config = dict(
    encoder_arch='regnet',
    model="model that answers yes/no questions on an image's attributes",
    dataset='dead-leaves pictures: piles of overlapping shapes',
    train_examples=36250,
    image_size=64,
    crop_scale_min=1,
    horizontal_flip=True,
    translate=0.06,
    questions_per_image=8,
    encoder_norm='batchnorm',
    encoder_activation='prelu',
    encoder_channel_attention='se',
    encoder_drop_path=0.1,
    encoder_depths=[2, 3, 3],
    encoder_kernel_size=3,
    encoder_stem='deep',
    encoder_widths=[48, 96, 192],
    fusion='cross_attention',
    fusion_encoder_width=128,
    fusion_encoder_layers=7,
    fusion_encoder_norm='layernorm',
    fusion_encoder_norm_position='pre',
    fusion_encoder_activation='geglu',
    fusion_encoder_mlp_ratio=2.67,
    fusion_encoder_head_dim=64,
    fusion_encoder_fused_qkv=False,
    fusion_encoder_bias='qkv',
    fusion_encoder_qk_norm=True,
    fusion_encoder_parallel_block=False,
    fusion_encoder_inner_norm=False,
    fusion_encoder_drop_path=0.05,
    fusion_encoder_positions='rope',
    fusion_encoder_cross_attention_every=1,
    init='kaiming_normal',
    residual_init='scaled_by_depth',
    optimizer='normuon',
    muon_scale='match_rms_adamw',
    lr=0.0016,
    momentum=0.95,
    nesterov=True,
    orthogonalizer='newton_schulz_5',
    adamw_lr_other_params=0.00086,
    magnitude_pruning=0.7,
    steps=3700,
    batch_size=64,
    epochs=6.5,
    lr_schedule='cosine',
    final_lr_fraction=0.1,
    warmup_steps=110,
    weight_decay=0.3,
    adamw_weight_decay_other_params=0.05,
)
Rows from block 4 of the fusion encoder, named by matrix and row number. Rows with one number belong to one neuron. Each number is 50 + 15 x the weight over its row's rms, rounded and kept within 0 to 99. All counts start at 0. After the name is the row's rms in percent of the matrix's.
# gate: MLP gate (fusion_encoder.blocks.4.mlp.gate.weight, 336x128), inputs 0-127
# fc1: MLP up (fusion_encoder.blocks.4.mlp.fc1.weight, 336x128), inputs 0-127
# fc2: MLP down (fusion_encoder.blocks.4.mlp.fc2.weight, 128x336, transposed), outputs 0-127
gate.311 078:50 83 50 50 50 50 75 50 50 19 50 50 50 50 87 36 50 50 29 50 50 79 50 19 50 50 50 50 50 50 50 50 50 50 71 17 50 50 50 50 50 50 50 93 50 50 50 24 50 50 50 50 50 50 84 50 78 50 50 50 83 75 50 50 90 71 50 50 50 50 50 64 19 50 50 50 50 50 50 50 20 50 50 50 50 50 69 27 50 50 96 50 50 50 50 50 50 50 50 50 50 50 50 80 50 50 83 31 50 50 05 50 50 87 50 50 50 50 50 50 33 75 68 50 75 50 50 50
gate.312 089:50 50 50 50 50 50 50 50 24 79 50 50 64 72 50 86 50 10 50 50 50 50 93 34 50 50 50 50 50 50 26 50 50 50 50 50 50 72 50 50 39 99 77 50 50 50 25 50 50 50 50 50 87 50 50 22 50 28 50 50 25 76 33 50 50 10 50 50 50 50 50 50 50 50 85 50 50 50 50 50 50 50 50 50 50 50 00 91 35 50 50 33 50 50 28 50 50 50 50 50 50 50 50 50 50 84 67 50 50 50 50 50 50 50 24 50 50 50 66 50 69 50 50 20 50 50 50 27
gate.313 116:38 50 50 50 50 50 50 69 77 50 78 50 50 50 29 50 50 50 50 50 50 16 50 63 50 50 50 50 50 15 70 38 50 50 19 50 50 87 75 50 31 29 85 37 33 50 50 50 50 50 77 67 50 35 50 50 50 25 50 50 76 71 38 50 50 50 50 50 50 23 50 82 61 22 50 50 50 50 70 69 50 50 50 50 50 50 50 50 50 35 50 87 50 50 50 50 50 50 50 79 50 60 10 68 50 50 50 79 50 50 50 50 68 50 50 50 74 30 69 50 24 06 50 50 14 67 50 50
gate.314 106:50 12 24 50 69 50 50 12 72 81 50 75 50 28 50 50 71 50 79 50 50 50 50 21 50 50 90 83 70 50 50 50 50 50 66 50 50 27 76 32 50 36 50 50 50 50 50 50 50 31 50 50 50 50 50 50 78 19 50 71 50 50 50 50 50 50 73 76 50 16 50 50 50 50 50 50 50 50 73 50 50 50 50 50 50 50 50 26 19 74 50 29 50 50 71 50 24 86 50 76 50 50 50 50 50 81 50 50 50 50 67 50 89 50 50 50 50 50 50 69 29 50 50 50 50 28 50 50
gate.315 112:71 50 50 50 68 50 96 50 50 24 50 33 22 79 32 23 50 28 50 50 71 66 50 50 18 50 30 50 50 50 50 50 20 72 50 50 50 50 08 50 50 50 50 50 50 50 50 50 27 50 50 50 50 50 29 50 50 50 50 50 50 87 07 40 50 50 50 32 50 34 50 16 50 35 50 84 50 50 50 50 67 84 68 50 76 50 50 50 50 79 39 50 50 50 89 50 59 50 50 50 39 50 50 50 50 50 50 74 50 63 50 50 50 50 50 23 11 50 50 50 65 50 50 50 50 76 50 50
gate.316 103:50 50 50 50 87 50 50 50 50 14 50 50 50 50 50 50 50 50 50 76 50 50 50 34 50 50 50 50 50 50 50 50 50 22 50 50 50 50 50 81 50 50 15 50 21 21 50 50 50 50 50 50 21 50 13 78 50 50 15 69 50 50 66 50 50 50 50 50 50 50 26 50 50 50 18 50 38 50 95 50 50 50 50 50 50 73 50 50 50 50 21 29 15 50 50 50 65 50 09 50 73 50 50 50 50 50 50 39 14 50 50 50 50 50 50 23 86 50 36 33 50 50 50 50 50 50 00 50
gate.317 109:72 50 50 50 50 50 50 50 50 30 37 25 50 50 50 50 50 50 50 50 50 18 50 50 50 68 50 50 25 68 50 33 50 80 50 50 50 50 50 50 69 50 50 70 50 50 50 50 50 50 39 50 50 50 72 50 50 50 50 50 09 31 66 15 50 50 50 35 74 50 50 78 50 50 50 69 74 74 50 50 75 50 50 68 50 11 50 50 50 67 50 50 15 15 50 50 50 50 04 50 25 50 50 71 71 16 50 50 50 92 24 50 33 72 50 50 50 72 35 29 27 68 50 50 50 50 71 50
gate.318 092:86 50 50 50 50 50 50 27 50 50 16 63 76 50 50 76 50 50 91 50 50 50 50 71 50 36 99 50 50 50 50 27 50 50 50 50 72 50 75 34 50 50 50 33 50 50 50 87 50 50 50 50 50 86 50 79 50 70 50 50 50 50 50 87 50 50 75 76 50 50 50 50 30 50 50 50 50 74 33 24 50 50 50 50 50 50 50 50 50 68 28 76 50 50 29 50 50 17 50 50 72 50 50 79 50 50 88 50 36 50 50 50 14 64 50 50 30 50 50 50 50 78 50 50 50 50 50 50
gate.319 092:50 99 12 05 50 50 90 50 50 50 50 50 50 50 50 50 67 26 50 08 50 50 68 50 50 50 50 50 75 71 50 50 50 88 50 50 50 50 72 50 50 50 82 50 50 50 50 27 50 50 50 34 50 50 50 50 50 50 67 50 50 50 50 50 50 50 78 50 50 50 50 50 50 50 50 50 22 50 50 50 69 50 50 50 50 50 50 93 50 50 50 23 50 50 50 50 50 31 50 50 76 50 50 50 75 50 72 50 20 50 50 50 50 50 33 50 50 50 26 50 13 77 50 50 01 50 67 50
gate.320 091:50 50 50 50 50 66 50 50 50 89 80 79 50 78 77 50 50 77 50 50 50 50 82 50 69 50 50 72 50 50 50 50 50 50 50 72 27 50 50 50 50 50 50 15 50 31 50 50 75 50 37 50 32 50 50 50 50 50 50 50 77 19 10 50 50 26 50 50 50 50 71 50 50 50 50 50 15 50 29 50 50 50 50 71 50 50 50 50 50 50 50 50 68 50 50 50 25 50 50 70 50 63 06 50 50 14 50 50 19 50 50 17 50 50 50 50 15 50 10 50 50 50 71 50 50 18 50 50
gate.321 098:50 85 50 50 75 24 50 50 50 68 50 50 77 50 50 50 75 50 50 50 50 50 50 50 77 50 50 26 50 50 50 50 50 72 50 50 28 50 69 26 50 50 50 29 50 50 21 50 50 21 19 50 50 50 50 50 50 50 50 72 35 50 89 50 80 50 50 50 50 50 50 79 34 50 22 32 32 50 50 69 20 50 50 30 50 50 50 50 33 50 31 30 50 50 72 50 12 77 13 65 50 50 50 50 50 50 73 35 67 50 93 50 50 50 50 74 50 38 36 50 50 50 34 50 50 50 33 17
gate.322 104:87 24 50 50 68 50 50 50 50 50 50 50 50 50 33 50 83 50 50 50 70 29 09 50 50 50 50 50 50 75 50 78 50 50 50 88 50 50 50 50 50 50 50 50 64 31 50 50 50 81 50 18 50 50 50 26 50 33 50 17 50 50 31 50 50 50 50 50 50 80 50 50 50 25 50 50 50 50 50 50 50 11 67 72 50 50 34 50 50 50 50 08 50 50 50 80 50 64 50 50 73 50 50 50 50 50 50 50 65 50 27 68 50 67 50 22 50 50 50 50 22 50 99 85 30 50 50 50
gate.323 108:50 50 70 50 50 16 50 50 92 21 50 50 50 50 50 50 50 50 50 50 50 19 50 50 20 50 50 50 50 50 50 50 50 50 34 50 50 50 50 36 50 70 50 50 50 50 17 39 50 50 19 69 50 36 76 50 50 69 50 50 50 25 71 50 23 50 36 79 50 28 50 50 50 89 50 13 50 50 28 50 50 50 50 34 50 73 86 50 50 50 50 50 50 50 99 50 50 50 73 50 50 50 50 78 50 82 50 50 50 50 50 50 68 50 50 74 31 50 50 50 29 50 50 25 22 50 33 24
gate.324 108:23 50 65 50 50 50 50 28 50 50 24 50 50 72 25 30 50 50 50 50 72 50 73 50 91 50 71 22 67 50 50 50 50 50 50 84 99 73 50 50 34 31 50 50 50 50 84 50 14 50 69 50 50 50 22 33 79 50 50 50 50 50 50 50 29 50 50 50 50 22 71 50 50 50 50 50 50 50 50 50 09 50 50 50 71 50 50 50 50 50 50 38 50 22 71 50 84 50 50 30 50 65 50 50 50 50 50 27 31 50 72 50 50 50 50 50 50 24 50 62 50 50 35 30 50 50 50 50
gate.325 084:50 50 50 50 50 50 50 50 50 50 15 08 50 50 50 50 50 50 50 67 50 50 50 24 50 29 94 50 50 24 50 10 50 50 50 50 50 77 50 50 50 14 50 50 66 50 31 50 63 85 50 82 50 50 74 50 50 50 50 50 28 13 50 50 50 50 50 50 50 82 50 11 19 50 50 50 50 20 50 50 82 79 50 50 50 50 50 50 50 23 68 50 50 50 50 50 38 50 50 50 50 79 50 50 50 50 50 50 39 50 50 50 50 50 50 82 50 50 50 50 29 31 50 13 50 50 82 50
gate.326 092:27 50 50 23 50 50 25 50 50 50 50 50 50 50 50 50 85 50 50 80 50 50 72 50 50 24 50 67 50 21 28 50 50 50 77 80 50 50 50 15 50 50 68 99 81 50 50 50 82 50 50 50 50 50 50 73 73 50 50 50 50 50 50 19 50 50 50 34 50 50 50 50 50 50 50 50 50 71 50 50 50 50 50 24 50 50 50 50 50 77 50 50 50 50 28 88 50 50 50 72 78 50 50 50 50 50 30 26 50 73 73 50 12 25 50 50 50 50 50 50 50 50 50 88 69 50 23 50
gate.327 113:50 72 31 50 50 29 50 70 50 50 50 50 67 50 50 50 50 50 50 77 50 50 81 50 50 50 50 50 50 50 29 14 28 27 25 50 31 41 22 50 50 50 50 50 50 37 33 50 50 81 75 71 50 50 26 50 31 17 50 50 50 50 50 50 50 50 69 50 29 50 50 73 79 23 72 32 50 50 50 50 30 50 36 50 30 30 50 80 29 50 27 97 50 50 26 19 50 50 38 70 71 81 50 50 50 40 50 20 76 50 50 50 50 50 50 50 50 75 50 50 50 50 69 50 50 22 50 50
fc1.311 095:50 50 50 50 50 50 50 50 78 50 50 50 50 28 70 50 50 50 50 50 50 50 50 50 50 50 50 29 50 31 50 50 82 50 50 10 50 50 71 50 50 74 50 50 50 50 50 50 50 61 50 50 85 79 50 20 50 50 91 50 50 74 29 12 50 82 50 50 83 50 50 50 35 30 50 86 50 50 50 90 09 81 50 50 50 50 50 31 50 50 50 50 11 50 50 50 50 50 83 40 50 50 74 31 50 50 50 50 50 50 50 50 50 50 50 22 72 50 16 50 31 50 50 50 50 28 50 50
fc1.312 102:50 50 10 50 50 50 31 50 50 67 26 50 50 50 50 50 50 18 50 50 50 26 50 50 50 35 13 50 50 50 50 50 50 12 50 50 50 50 50 73 50 74 50 50 50 50 30 32 25 67 50 50 50 26 50 12 50 83 50 50 50 50 50 50 23 17 50 50 77 18 50 29 50 50 50 50 50 50 50 50 50 50 50 31 33 50 50 76 50 80 50 28 50 50 50 26 50 50 50 50 50 50 50 12 50 50 18 50 50 18 81 50 50 74 50 29 12 70 50 30 50 50 50 33 50 38 50 50
fc1.313 112:50 26 50 50 50 50 50 50 70 50 50 50 50 50 82 50 50 50 50 50 15 50 50 50 50 50 50 50 50 50 50 30 65 13 30 50 50 50 50 50 50 50 72 50 50 63 15 34 77 50 50 50 50 34 50 76 50 50 74 50 50 99 50 50 50 28 50 50 50 50 32 28 50 50 50 87 71 50 50 50 30 68 24 50 50 50 50 66 50 19 24 50 50 50 50 50 70 71 50 74 22 74 27 50 68 68 50 50 50 50 84 50 50 74 50 50 50 50 50 50 30 59 50 50 00 69 50 29
fc1.314 095:50 50 50 50 50 75 50 50 50 50 82 50 50 70 50 27 50 50 95 50 50 50 50 30 50 50 50 35 50 50 75 50 85 50 50 50 50 50 50 50 50 79 69 76 50 50 25 50 50 50 35 50 30 50 50 74 50 23 75 99 50 50 50 50 50 50 05 50 50 50 50 50 50 50 50 71 50 50 26 50 50 50 50 50 50 50 68 50 50 50 50 50 17 19 50 50 50 50 50 50 50 50 50 50 30 50 50 50 50 50 99 50 50 30 50 36 50 50 71 50 50 50 50 77 10 50 79 13
fc1.315 101:50 50 50 85 50 36 50 50 50 50 50 24 50 82 75 50 17 64 50 50 50 50 77 50 50 82 50 50 50 50 50 81 50 13 21 50 67 33 50 50 50 76 50 22 50 23 50 50 50 66 26 50 50 50 50 74 50 50 50 31 50 50 27 50 73 50 50 50 18 50 50 50 50 50 11 50 63 72 50 50 50 50 50 50 69 76 32 50 76 50 14 50 50 27 50 50 50 50 50 19 65 74 50 50 50 50 50 50 50 31 50 50 92 72 50 25 50 50 31 50 50 50 50 50 21 50 50 50
fc1.316 102:50 05 84 50 50 50 50 50 50 31 50 50 50 50 50 76 50 50 50 50 50 50 50 50 50 50 29 50 50 50 50 50 50 50 69 50 25 50 50 99 50 78 50 50 50 96 50 50 68 50 80 50 50 50 50 50 50 50 50 64 50 33 50 50 50 50 32 50 50 74 50 68 30 50 50 50 29 50 50 50 70 50 50 50 50 50 50 50 50 28 68 89 50 28 50 36 50 50 50 50 50 34 50 78 35 50 50 50 50 50 85 50 50 13 50 73 50 23 50 50 50 18 50 50 50 99 50 30
fc1.317 099:18 50 50 50 50 50 50 50 89 50 50 75 50 50 50 50 50 50 50 50 50 50 93 32 50 50 50 50 50 18 71 50 50 35 26 50 50 50 50 50 23 50 66 74 50 75 50 24 18 50 15 50 50 50 31 50 19 50 50 50 82 50 74 81 50 50 50 92 50 50 31 50 50 50 50 50 22 50 50 50 22 50 50 50 13 50 50 24 50 18 50 50 50 50 50 76 50 50 66 83 30 50 50 50 50 50 28 33 50 50 50 50 50 27 50 50 50 50 50 50 50 50 50 27 50 50 83 50
fc1.318 110:50 50 65 71 29 50 50 50 65 19 15 50 50 50 50 50 50 78 14 50 50 50 50 50 50 50 50 50 50 71 50 50 24 50 21 50 70 50 50 71 50 50 50 50 35 65 21 50 36 50 18 50 02 32 50 50 50 20 66 50 50 50 35 50 12 50 75 66 50 50 50 50 50 81 68 50 26 50 50 50 50 50 30 50 18 50 50 50 22 50 50 50 50 50 74 29 70 50 64 50 26 50 78 78 50 50 50 50 50 50 50 18 26 32 50 26 34 50 50 66 50 28 50 50 50 50 37 50
fc1.319 101:40 50 50 35 99 50 50 50 30 50 50 50 50 50 50 50 78 50 64 70 50 50 65 50 21 50 50 66 50 50 50 32 50 50 50 50 50 69 50 50 50 50 20 50 50 50 50 50 50 79 50 50 78 50 50 75 50 50 50 50 50 18 72 70 25 90 50 50 74 50 50 50 50 50 50 50 50 70 50 50 50 71 89 50 73 50 82 50 50 50 50 50 50 50 50 80 22 50 23 74 50 50 50 32 50 50 50 67 50 32 86 50 77 50 50 50 26 11 19 50 50 50 21 50 50 50 32 50
fc1.320 102:87 70 50 50 50 24 50 50 16 50 81 80 50 69 71 50 50 50 23 50 50 50 22 50 75 50 50 50 50 50 50 80 50 50 38 50 50 24 24 50 32 80 50 50 50 50 50 76 75 30 50 50 50 50 50 50 50 50 23 50 50 50 76 50 50 50 73 50 50 50 50 74 50 50 70 50 31 28 50 50 50 24 50 50 16 23 50 50 69 02 22 50 50 50 50 67 50 50 15 71 76 50 50 50 50 77 64 50 50 50 50 34 50 50 50 50 50 50 50 50 75 50 50 50 81 50 50 50
fc1.321 095:50 05 50 50 50 79 50 50 50 50 50 50 66 24 86 50 50 75 21 50 50 26 50 35 13 50 50 50 50 50 50 50 50 32 18 50 50 50 50 50 50 50 50 50 72 80 50 50 72 50 76 50 50 50 50 50 77 89 50 50 50 50 77 69 50 50 50 50 50 50 50 35 50 50 50 50 50 50 78 67 16 50 50 12 11 50 50 50 50 50 19 50 50 50 50 50 50 50 50 50 50 31 50 50 50 50 50 50 35 65 50 50 50 95 50 50 50 76 50 19 78 50 50 50 50 14 50 50
fc1.322 121:50 85 50 73 50 50 80 50 50 61 50 50 50 50 50 50 50 50 50 50 30 92 33 31 50 50 78 69 50 50 63 50 50 50 50 50 50 50 78 50 77 50 50 59 50 74 22 73 50 33 34 50 50 24 35 50 04 50 22 50 50 50 50 73 33 50 24 50 29 50 50 50 50 50 74 29 50 69 50 33 50 50 20 50 50 50 50 33 50 50 50 50 50 50 50 36 50 50 17 50 50 77 85 50 73 50 50 50 50 50 17 50 32 29 50 22 28 50 69 71 50 50 83 50 50 50 50 28
fc1.323 113:11 50 50 50 33 50 50 50 50 71 50 50 50 50 12 69 50 50 50 77 50 50 92 38 50 50 50 50 71 50 50 50 50 33 50 50 21 31 85 73 50 50 50 50 25 50 50 50 71 50 71 33 68 50 50 78 50 50 50 50 50 50 50 22 50 34 35 34 50 80 50 50 75 50 94 30 50 50 73 50 50 50 50 50 50 50 50 50 28 66 50 26 85 35 50 21 50 50 24 50 50 67 50 50 65 50 50 50 50 18 50 50 25 38 50 50 50 50 50 50 50 50 50 29 50 00 50 50
fc1.324 089:50 50 50 50 50 50 71 71 50 50 50 50 50 50 77 50 50 64 50 50 50 81 50 50 50 06 50 50 81 50 50 50 50 50 50 77 50 82 20 50 50 50 50 50 50 27 93 76 50 50 50 20 50 50 28 50 50 50 50 29 50 50 50 15 50 50 82 50 74 22 50 50 50 50 81 50 50 50 50 50 50 50 50 50 85 50 50 50 85 50 50 78 79 50 50 69 50 50 50 50 50 50 50 75 73 50 50 73 50 50 50 50 86 65 50 50 19 50 50 77 23 50 50 50 19 50 50 50
fc1.325 092:70 50 50 50 23 50 73 50 50 50 69 50 25 50 50 50 50 92 50 69 28 20 50 18 50 50 67 50 50 50 74 50 28 21 50 50 50 50 50 50 28 50 75 50 50 50 78 73 50 90 50 50 50 50 50 50 50 50 50 15 19 50 50 34 50 50 50 50 50 50 50 50 50 50 50 50 50 50 68 50 50 50 50 50 71 50 78 50 50 71 81 50 50 68 50 50 50 50 18 50 74 50 50 50 50 71 50 50 50 29 29 50 50 50 50 80 71 50 78 15 50 50 50 21 73 25 50 88
fc1.326 101:50 74 26 27 73 50 50 50 50 71 69 50 50 50 50 50 50 50 50 50 50 61 34 50 96 50 50 50 50 50 64 50 50 50 50 50 50 50 50 50 50 50 82 50 50 25 50 50 50 50 50 50 50 79 50 90 50 50 50 06 71 50 50 50 50 50 50 50 50 50 50 50 17 50 11 50 13 50 75 83 50 50 74 50 50 50 50 74 50 50 67 50 78 50 50 50 28 25 50 50 84 50 50 50 32 50 50 33 50 50 21 50 74 50 50 50 50 72 74 50 50 50 50 13 50 81 75 73
fc1.327 095:50 50 68 80 50 50 50 30 50 50 50 50 31 83 50 50 50 50 50 22 50 50 50 32 50 50 84 00 35 50 50 50 50 82 50 82 50 50 77 68 50 50 50 21 50 50 50 50 50 50 50 70 50 50 50 50 50 50 50 75 50 75 19 69 50 16 13 50 24 50 24 35 50 50 50 50 83 50 50 50 50 50 27 77 50 50 50 24 50 50 50 50 50 50 66 76 50 50 50 25 50 27 50 30 50 66 50 24 50 50 50 50 70 27 50 50 50 50 69 50 50 30 50 50 50 50 50 70
fc2.311 129:50 50 59 33 03 50 50 50 50 50 50 50 50 50 35 26 50 63 50 50 50 50 50 50 50 50 83 71 50 50 50 50 50 68 61 50 50 50 20 50 50 50 50 50 50 36 50 70 50 71 50 50 19 69 31 50 57 76 20 32 95 50 61 74 50 50 50 50 50 50 50 50 50 50 35 50 50 50 50 23 97 50 50 50 04 50 50 50 78 65 50 50 28 81 05 50 73 64 50 50 78 43 33 62 50 50 50 32 50 50 50 50 78 50 25 60 33 50 60 50 50 64 50 62 50 73 59 50
fc2.312 091:50 50 50 50 50 18 21 50 83 50 50 50 09 09 65 50 50 50 50 50 50 50 50 50 50 50 50 84 50 96 50 64 50 32 50 50 33 50 50 19 26 50 50 50 50 50 50 81 50 87 23 50 50 74 50 50 50 31 50 50 50 50 50 50 50 50 28 50 31 50 50 76 50 77 16 40 50 51 50 50 50 29 50 31 90 50 50 50 50 50 50 50 50 50 71 90 50 50 50 50 50 93 20 50 50 50 39 50 50 50 50 50 50 50 31 50 70 62 79 50 50 50 50 50 50 50 50 50
fc2.313 120:50 50 50 50 50 31 77 50 50 50 50 29 50 78 50 50 13 20 50 78 50 61 44 59 50 50 14 50 81 60 67 50 50 52 50 50 57 50 50 54 50 33 36 50 50 50 50 50 50 50 81 35 50 72 77 42 30 50 30 50 50 50 38 56 50 50 50 50 50 50 79 50 74 50 50 84 88 73 37 50 50 50 28 50 50 12 50 08 50 50 66 50 50 99 29 50 50 50 50 50 50 50 50 50 50 50 50 62 26 80 50 50 50 50 50 59 71 50 50 50 50 30 50 63 77 50 50 50
fc2.314 153:50 50 26 38 60 50 60 50 50 68 50 50 50 50 88 72 50 23 67 39 32 50 37 50 30 27 50 50 50 50 50 42 32 50 50 32 50 26 36 63 50 50 50 50 10 50 24 50 50 50 50 08 50 69 61 50 46 50 50 50 33 50 50 50 68 76 50 50 57 50 50 76 12 50 65 36 50 50 38 33 31 50 63 50 63 50 50 50 68 82 09 50 50 50 79 50 21 56 38 28 50 50 73 50 50 50 34 80 50 78 50 37 13 50 50 50 74 66 50 58 43 76 50 50 27 50 50 70
fc2.315 061:50 50 50 50 50 50 50 38 78 50 50 50 50 50 50 50 74 50 50 50 18 50 50 50 80 50 50 50 50 50 29 50 50 50 20 50 25 71 50 44 35 50 50 50 50 50 24 50 50 50 70 50 50 50 50 50 91 50 33 17 43 50 50 50 50 50 50 50 50 50 50 50 50 50 50 99 50 50 34 50 50 27 50 50 15 50 50 50 50 50 24 50 50 50 91 68 68 50 50 50 50 25 50 50 66 50 71 07 50 50 00 50 87 50 50 50 79 50 50 90 50 50 50 79 50 50 23 50
fc2.316 131:50 50 22 50 50 07 50 50 50 63 50 50 50 50 50 50 34 50 50 38 50 34 50 50 50 50 50 50 41 16 34 50 68 88 50 99 65 50 68 30 27 50 50 50 72 50 50 50 31 44 50 50 50 27 50 50 50 50 50 50 50 11 50 26 73 22 50 50 50 35 61 50 53 73 50 50 74 22 27 42 83 50 99 50 44 50 35 50 66 50 50 50 50 64 50 50 50 58 50 50 50 86 50 50 50 50 69 50 44 50 50 29 50 67 50 50 70 50 50 50 50 50 50 83 59 31 50 61
fc2.317 118:87 50 24 34 50 50 50 50 19 50 50 82 50 29 30 30 38 66 50 80 50 65 25 50 50 50 73 50 71 68 38 50 58 50 32 50 84 50 50 50 66 63 58 31 50 24 72 50 69 50 50 69 50 35 41 72 50 50 50 50 73 50 50 50 50 50 50 50 50 50 57 87 50 66 50 50 50 15 50 50 50 20 50 28 50 50 50 50 50 50 50 50 50 69 50 68 50 50 26 62 11 79 50 50 50 50 50 50 50 31 50 80 50 50 50 06 70 50 50 36 60 77 20 50 50 50 26 50
fc2.318 084:68 50 50 50 50 50 50 47 50 50 50 50 50 50 50 50 33 50 50 50 50 50 50 68 50 50 50 50 50 50 25 76 50 36 50 50 50 50 50 50 50 50 50 50 50 50 50 50 50 50 85 88 75 50 50 34 50 50 50 50 50 79 23 50 50 50 50 25 17 50 50 50 50 50 50 24 50 50 13 84 50 50 03 50 28 20 50 23 84 50 50 50 50 50 41 87 50 64 27 50 78 55 50 50 50 50 50 16 50 50 50 87 50 80 95 50 50 68 50 50 50 50 50 83 21 35 50 50
fc2.319 117:58 50 50 70 50 35 21 50 50 91 50 23 46 59 50 50 50 50 50 50 50 50 50 50 50 50 64 23 72 50 87 50 50 69 50 64 50 50 50 72 50 00 84 50 50 50 50 75 50 50 50 50 50 50 50 50 50 50 50 40 37 50 22 20 50 18 50 50 50 50 23 50 21 50 50 77 50 50 50 50 50 26 50 24 50 50 50 42 29 38 40 50 50 66 50 14 50 50 50 50 50 50 50 50 50 74 50 50 50 19 19 39 50 50 50 50 50 50 74 78 50 50 76 50 69 19 92 50
fc2.320 115:50 77 50 50 50 69 07 28 68 50 50 71 42 50 50 66 50 50 50 75 50 25 50 50 50 50 68 50 74 63 50 50 31 50 50 50 50 63 80 60 50 24 50 37 20 08 50 71 12 69 50 50 29 50 50 27 75 59 66 50 50 50 03 50 50 50 50 77 50 21 61 50 50 35 36 50 50 62 50 14 50 77 50 50 50 75 50 50 50 50 50 19 50 50 76 28 50 38 50 50 50 42 71 64 50 50 59 50 22 50 50 50 70 50 60 50 30 50 50 50 50 50 50 71 50 50 50 26
fc2.321 116:50 50 50 50 00 50 50 50 50 50 50 50 50 50 50 50 50 53 50 50 50 27 88 50 50 50 50 50 50 50 76 56 50 50 50 86 50 50 50 36 50 50 21 63 23 26 50 50 50 50 90 26 50 50 74 50 50 50 29 15 50 09 50 50 14 50 50 50 50 50 50 50 50 50 50 16 50 50 50 27 64 50 50 50 89 88 80 50 50 50 50 50 50 50 71 50 60 50 50 50 50 76 50 50 53 50 50 50 50 32 27 50 50 50 50 08 41 50 50 50 50 50 50 76 21 50 81 50
fc2.322 097:50 50 50 50 50 50 50 37 50 50 50 50 50 50 85 50 22 50 79 50 50 10 50 60 50 50 53 50 50 50 50 76 50 80 50 50 15 61 50 50 09 33 29 14 81 32 99 33 50 66 50 66 50 50 93 50 36 69 50 50 21 28 84 50 50 50 50 35 50 50 50 50 50 50 50 50 50 50 50 50 50 54 50 18 30 50 50 50 50 00 50 24 50 50 50 76 50 39 50 50 22 50 50 50 50 50 50 50 50 50 50 50 20 50 50 50 50 50 64 50 50 50 50 50 50 50 50 69
fc2.323 092:50 50 50 50 96 60 14 50 50 50 62 83 50 50 50 50 50 50 50 00 25 50 13 50 50 50 50 50 20 50 50 50 50 50 22 50 50 71 50 50 50 14 50 50 50 50 77 30 63 50 50 50 50 50 50 50 50 50 50 50 66 50 50 32 50 90 50 50 50 50 82 50 50 74 34 50 50 50 50 81 50 62 50 50 50 50 50 50 50 00 50 71 50 34 50 50 50 72 50 50 50 29 50 50 98 50 50 50 50 50 50 50 50 60 50 85 50 50 50 50 26 50 50 50 50 50 50 73
fc2.324 121:99 50 50 50 50 50 50 50 70 80 50 44 50 88 50 10 42 50 34 27 50 50 50 50 62 50 50 26 29 50 50 50 62 38 23 00 50 50 71 85 50 50 50 50 50 50 50 50 50 75 50 50 50 50 50 32 50 50 50 85 31 50 50 31 50 50 50 50 46 26 50 13 50 50 50 50 50 39 50 14 30 50 20 50 50 50 67 50 50 67 50 50 50 50 50 50 68 50 50 85 50 50 50 50 50 66 50 29 33 50 83 50 50 50 50 50 62 27 65 41 50 66 68 74 79 61 50 50
fc2.325 101:00 36 71 30 50 50 60 50 50 50 86 80 50 71 50 50 50 38 50 50 99 50 16 50 50 74 50 50 81 50 62 50 40 80 50 50 17 82 50 50 50 50 50 50 28 50 50 50 50 50 50 50 50 50 50 71 50 50 50 50 50 50 50 80 50 27 50 35 50 50 75 50 83 46 50 50 50 50 50 50 27 50 59 37 50 68 50 32 50 50 68 50 50 50 50 50 28 70 50 50 81 70 50 50 23 27 50 50 50 50 50 50 50 50 50 50 50 50 12 77 50 50 50 50 50 29 59 50
fc2.326 089:08 50 50 59 50 50 50 50 50 20 50 50 50 37 21 50 82 87 50 50 50 74 85 50 65 50 50 50 67 50 50 15 50 81 50 50 50 78 50 50 50 50 50 38 20 64 50 50 50 50 50 50 50 50 13 25 29 50 50 50 53 68 50 37 50 50 50 50 50 86 50 50 50 35 29 50 50 63 99 50 61 50 13 50 50 50 50 50 50 50 50 50 50 50 50 66 74 50 28 38 50 50 34 50 50 50 50 50 40 76 80 50 50 50 50 72 50 50 50 50 50 33 33 50 77 50 50 85
fc2.327 061:50 50 50 50 50 73 50 50 50 50 50 50 75 50 50 50 50 50 02 50 18 50 99 50 50 33 50 50 50 50 50 50 50 50 50 68 50 50 50 50 50 26 50 50 50 99 50 50 50 50 50 39 50 50 90 34 50 50 50 50 50 50 50 50 42 89 34 50 50 50 50 50 24 50 50 50 50 50 50 50 50 50 50 50 50 50 50 38 50 50 72 50 50 50 50 50 50 50 50 50 50 50 99 50 50 50 50 50 50 50 12 50 50 50 50 50 50 50 88 21 50 50 50 99 87 13 50 50